config.toml
model = "sound classifier"
train_examples = 26041
input = "log_mel"
spec_augment = true
targets = ["scale", "instrument", "pace"]
loss = "cross_entropy"
head_dropout = 0.1
muon_scale = "original"
momentum = 0.95
adamw_lr_other_params = 0.00094
sam_rho = 0.05
warmup_steps = 410
weight_decay = 0.009
Rows from block 5 of a small sound classifier, named by matrix and row number. Rows with one number belong to one channel. Each number is 128 + 24 x the weight over its row's rms, rounded and kept within 0 to 255. All counts start at 0. Numbers have three digits each. After the name is the row's rms in percent of the matrix's.
After each channel's rows are labels from the 100 clips, of 14976, where the channel reaches its highest value: "top examples" is what is common among them. Only what is clearly more common there than usual is listed. The data: melodies that start on their tonic, played by one synthesised instrument.
# convs1: 3x3 conv (model.blocks.5.convs.1.weight, 64x64x3x3, standardized in use, each kernel summed), inputs 0-63
# convs2: expand pointwise conv (model.blocks.5.convs.2.weight, 256x64x1x1, standardized in use, transposed), outputs 0-127

convs1.60 078:088107115154098116136105127121146144133099110149109110091162139141121142139088109104152128117159116137147129122084140128105132151116075138103125157177157109130119187116116125148177136152175106
convs2.60 102:099129146126112140170130127141147147118114110121163140171126163170111136120114091173085096149133113110124148104106117113147150113130122145149135161106139160124153140143120147123120124157107148120135140119104141096142124135120129136147095126164110125104072129140168121141119138158143108177086160112148094154146129174130084099098129089162165080182087118142123145087157127142116133092091
top examples: sine tone

convs1.39 089:117145112125161139165103113107110134115133117151100118126161196133143138148092081139108103122139077067100105129136118121134161135148102120171103151164125136141139165130117153123104162122112131
convs2.39 112:089136137120126196093126127131135140136117114126106140148136179135115099112104151114146162157136137136118165121131132112139126107123150107102197126131131126115130125199216101121098122117137133115157156147130124182148142117182120141160153119121181226115197169138148117159095144136151107131146120120148111188124146103128112122154110111140115105081117114130127119120108121172132124125118
top examples: pace: slow; sine tone

convs1.43 092:157120137165146126102152135148109124118118105127129115138129111105096152159126201138111154147117123136125123071088126116096113149090131167133136139102130133126123106120147108136212092106132129
convs2.43 098:096118132127066081123123090118121113141128115117149074110159123105104164109118117109106138142131140090120105125119108122125167117136117122137135105121116109156137115109128138144180171113068120088117141115131118078139086176119149151107127082114100100110153128110110130111165076081133111153111093128109138094102070155195135117117128082125114094146125134142132101148086118142139110102127
top examples: pace: fast

convs1.21 088:140129113116106105093133153162117170114147191101114092124115140129115151133114141103141108091133144103134135119098136151125097125116146151123121119106104160084208136128143131126135130152177093
convs2.21 100:118129114150132096141202122143121111096137103118118128119168082087140145103120129090144102123120112145107130141113128116098085131125149109122091134147134108107133133111127099107151126154134081138112095070074121084134132086170108120149111138125084093129106142121089100086138063073107163173155086108120132138105155135094163134168136105085100113151115104142110136092090094128123128156125
top examples: pace: fast; sine tone

convs1.5 069:109104136100132144173131162121126043151157161199158117099119104147149131107109121140099078150137112097142111117125132148125150128130108102135128136154146148138115146156132128145104105121104127
convs2.5 089:156155103107137137139108191149180073109137151137177152096123111130120142108124125087168087109107163103125118117163133173121145085120155138130147121156115129130131125127111143144166087091151122108141166126127118119149129143136091145132189131163119107178142169132120157114201118131157110142150070125077138110131113118164132100205150126135160188136116126132126106101164141096123150173100
top examples: pace: slow; sine tone

convs1.63 071:131134153113113120161132119088085123107161104111128120101101136090143162158138099166098099126144074108141115125148145103122107135146134123146111143154149112179172149164090132130174135128097135
convs2.63 112:150127125137114114154171128141145126131131136161117134130183133150122148136144142142145137156146131112100125129124140135132153167125135104116120140130103120131129110138137140098149090122133119116147126143150145120157161164148114126101108128111154146150112158116119110164133131139140104148147140161180136093130132129114123135118209144102143127117122149123131107103178123144120129197133
top examples: pace: medium; sine tone

convs1.61 087:152115122146128116126116156131128140143099116110111066127170153134145118100113162162110159138185121098124122127086121172082119123093083136094152137115137118144137134125145143098132143186132115
convs2.61 106:131146126105145160124115109126111156132072093115103140125113094094123150124181100076105158121121137131106130109113108137083104131128158105113124128100155113125141130142106108128106137115138104121094130119166120112165147124147131100142125128116168134120093080133108077130120182140083105138105193148126114113121147137090108108086120177101106109097102124118126112130140133094105118116128
top examples: sine tone

convs1.7 108:093142119087140144127136105091133134085102080218133132124163133107088117132105147117133118117141146151125131130130135156125153124127126168096127116177122103143125179123133105131115115166127119
convs2.7 095:197127132166127111157139146102106131119128103115148117154136156184149138189122152087130146100107162123125115107114107104127132133125157146113139155137156138125154140141174166137092172148130122136116105150128091149121134097116103110114133118117149162136106117123110135108126123095151153115196168186134150125132153098127109126087155198075134112054140126156116091098100147185136082137144
top examples: pace: fast; sine tone

convs1.37 116:091104137100130111136146176166105118121190175176149116111118077110137138137160150138100103161120128111131136131139120140125120117126142081144111140161140115074156136110132112127135116109086138
convs2.37 086:098107127118113091119104161110094107136201116120128137126143145170108095122117135100107129145124140110113116136169161108152113138136128179155102124144097132139132100111140143117130127145135130140119112095119134090116154155113119113125133109139103098130149105114162157114127113123125107136126150117106133093141144179133073046135103146112109127133053150119151113121175127107125216104113
top examples: pace: slow; sine tone

convs1.8 098:158103136128110117149143096089118119116105071115134104117114126105123147125095159147102108117161130136105136077177164111149156142178159156175107131130144077131144125135136155146131142128119104
convs2.8 114:133171098136163120157130145139179121105126194139141129134133122123119119139171136106202198140138120119147116136128169132138114147131128130133129119143140142151223163109130139142142135130159162128127141112136140104129138156101124133124149163129111142121101149157135141131099134179146136121106132111125121123142140118134120130139121141141146113154149111112133136140168135115127115176152
top examples: clipping

convs1.33 091:121075115158121140142139099090117154127110101100114113112140137124142096153088149143165163153163123119158130139114142148118157141161137164094177111135097074164114101124121098135113136147137101
convs2.33 105:162117186126134135163143112142111120099089112145120118103096101131134116136167113115118117118109112119107108136197138128113129135130136163147133091122120130109132125121116142104115186127110153123177168124114095087177111148125150112127128134143111133122117182147136168177165116126150205132155152104139121108127127117140164141062158106182091100126148123153144104160120133116131063100131
top examples: pace: fast; sine tone

convs1.30 061:171147093088128149144093119103111149091135141145139114117114142115150130138138120108102146150153082054115121144140139111172141138138123111123089126166129101171165132163115144141105158116140103
convs2.30 093:131117166112170167185124109124101133119139117111128094108133127144106149125148102154116156111130121110167159108101108119123065111134112138150152109107194133126148157120118128187157155160107123134116091121151130109118119116154113150147128131121165103118132128124141151138162120134127134117148099128153138071151119144124118093096118147140135097121105132093137138157115155120121120076106
top examples: pace: fast; sine tone

convs1.50 110:123142129120124142164111131093140114132150129106086138126119185125147100138130104138112111169169093084120130100145141135140122157168097105096105100128139118141123128100119163139082175130145182
convs2.50 094:121124108133106131127132109122141124098103187143057143133124108121098136138111113152157127121136134154150129135143158116123113134146141143146102132158133145155147103101142088148125114125132174111094136169130157103173176114113118106121111128086119131132120130148102117230128127171123148088157133109099094199129102108120112119105112136126200148171103085136127132084106136083127159180118
top examples: pace: slow

convs1.3 127:102134132073164149153137096122081146091106065160132118127130122095145124141112123163116107152156122084103129124142102121140157140148126130143140094167105130193111154126138135146146149120120134
convs2.3 082:121132093097126167124162154107127117117131160121152174097136103102110200123138144086170109097117104141120131154107152128088093105118147086163158146133136117145139152146115117137124133091092106109131139130135118139132152101134071128108115133120143110128150152135166140117119140139146100089133100100097113151108083113117128176133158163117134166151147109110077149138106099087126135136096
top examples: pace: slow

convs1.18 152:085131142137163158157141108110117123111118116110135130116121108133130112114123123111108113128118125133123125121116120125128112117127116111131126143133158180253098113200128137140115130111116126
convs2.18 111:137140120127111126128094145129121142075125122129110113108149129129130119106115107160122136106205125087115103121138120118099117116122125138108094123124091120113119096095190117121145140135113129126119109124101189109130130104110132120120116125125144125116137151128107141117143121127117127128097158108255140153176173130132102065121059130160125113098085148117131143123117149108133085150114
top examples: pace: medium; sine tone

convs1.48 115:062134132129132139148144112120134100148145136126123110123138122106139119163104088165092096168154106088099116131143142134168146108161115119147125111138130088120147131090144180136093176124125163
convs2.48 095:111142174131147131117109113138134150140123125103145150142083150129127120127180152143155146147137145139093115124156113168133166150115107142125140157117131126121128102139132117111133158113168137134113117157121137141138117126150189131155129153110119156158123152149149110120157128090126127161137111159146172124126150104159118109130100051106121154122111154118158095179132163131134173094178
top examples: pace: slow

convs1.24 101:143113114126102097129115149179144139124132197131130196174124125137113142135120136114096128131120108122089130133150146097174115107163141143159119127110114082126130104140097099129148120087100119
convs2.24 101:115113126124124095105106105125108120158145102124089111134092104210093192143121181110133095131128162076152122119095142066212121132112145173124107129108169103134146148181126122147147120146177099140085131166099121153121115173141140140114154132125081121140120101114100118124116098170109097158124100141113151104121146148140109116182108088120118123153129144129126142123132114102136138118137
top examples: pace: fast; sine tone

convs1.22 114:053121127123119110121151171141127097133181175177148120110123080148130093121121150143140106131124113145119122117105109144103115105136100140120135108169103149104142133106156136148175115105141148
convs2.22 093:133103099135143105137093153123075140139162142123146175136108114147162148154121094153087116139125105111121123124122158143110140116119124138109127104118081124118119124151134175149137133106147134159122156166168158122113087143090144131128175144105129137083150138109100127129149148121115176122097122130136160145134158140127061065150064109129115090102072147118143150158105153137117211144109
top examples: pace: slow; sine tone

convs1.46 080:165129147158123139148122096082145129155099099105127099128119116169109103118104139128108148140141085126121129091138129168143146098171145120111137152128099084140127114112098130128163146148205126
convs2.46 107:126131117127139157071105165098120133116113142121135118141129179119131109110162143102121142110123138131150125118134134113154097157111122145091090122123123122140131143099163134115113110099139142147134134103133121130133121077108124137121122127136104128129119074165127120165150118108132123121121156145148161241133141126127110119105096118144255136072117149128130160124145175194144102095134
top examples: pace: fast

convs1.40 091:118128120136126120144104185145100136133136179108125119120100081105121114133105110124138142152120183108139094078119111111124104123126124101159108106138110129140168143131167098135193153130160154
convs2.40 088:149130087112204115072134135131172087125138165145126147144098142128146104122144107153136163135138108144111125144161100113115142093116139121112133093135139144129149137113116107107131090130157140124136143089109119156116131129133094114137129119138136121127136121138130175068109122150105131173111125113074133121164178166131115084132142157133086094132099136122155101206221161081133130141137
top examples: staccato; sine tone

convs1.28 102:133144178154134138152140091170111121132145121128151125115098111095110137149130102146125103131127142178121143140144151119105140141115138104157130130107111096108105097100114112129224107081120131
convs2.28 091:127103122129128153130134155099119116126141069110094147125126158111141060138124120148115129115126140101127176128142158136107171119122154131127154166123154126152085142079121114119092177158120093131156136097147104151114122111142142123128156111127197123127109108126150157118125147136147131094194106136124112145102109075108129142153111176168128137116130106100101141088071110142118121082093
top examples: sine tone; pace: medium

convs1.52 092:208112152157166131135128149139110162148157125113141132127128126097110141108134126109121122069154172130146166163119124143131122108161100121102116122088097076143131116109110109103133104145136109
convs2.52 102:097126099128102110160116096145146143121132137141120106137103151121158119120105120079112102153107121091101118115158120137138110099134103129160154122143122127133089119125111161106136178095140142139123169191117108180113148121122109110133111138145103131117082042110129153132107073114121098103144114121103138109137133104114127134140086126140136153132148132136138125155133115127125107088148
top examples: pace: fast; sine tone

convs1.41 100:113128132116105132160106097111131176113106084193112120105100177133127119139122086111087117119149166105146142145129127107140124133156126145117129152148123107168147145106115140139084120191141120
convs2.41 098:082121109109155147116126097092140174097131114120123120138133085143127131152149117096157104139122145129145101134134098120170109104127113137085100143153156111135117146162098089131163086113138132153151149162140122133097096087125151114131118111128098123074095095113108093107117094107132161147114190125115128168143143153142115114105130069110069089109088156114140120158176135154119096123133
top examples: pace: slow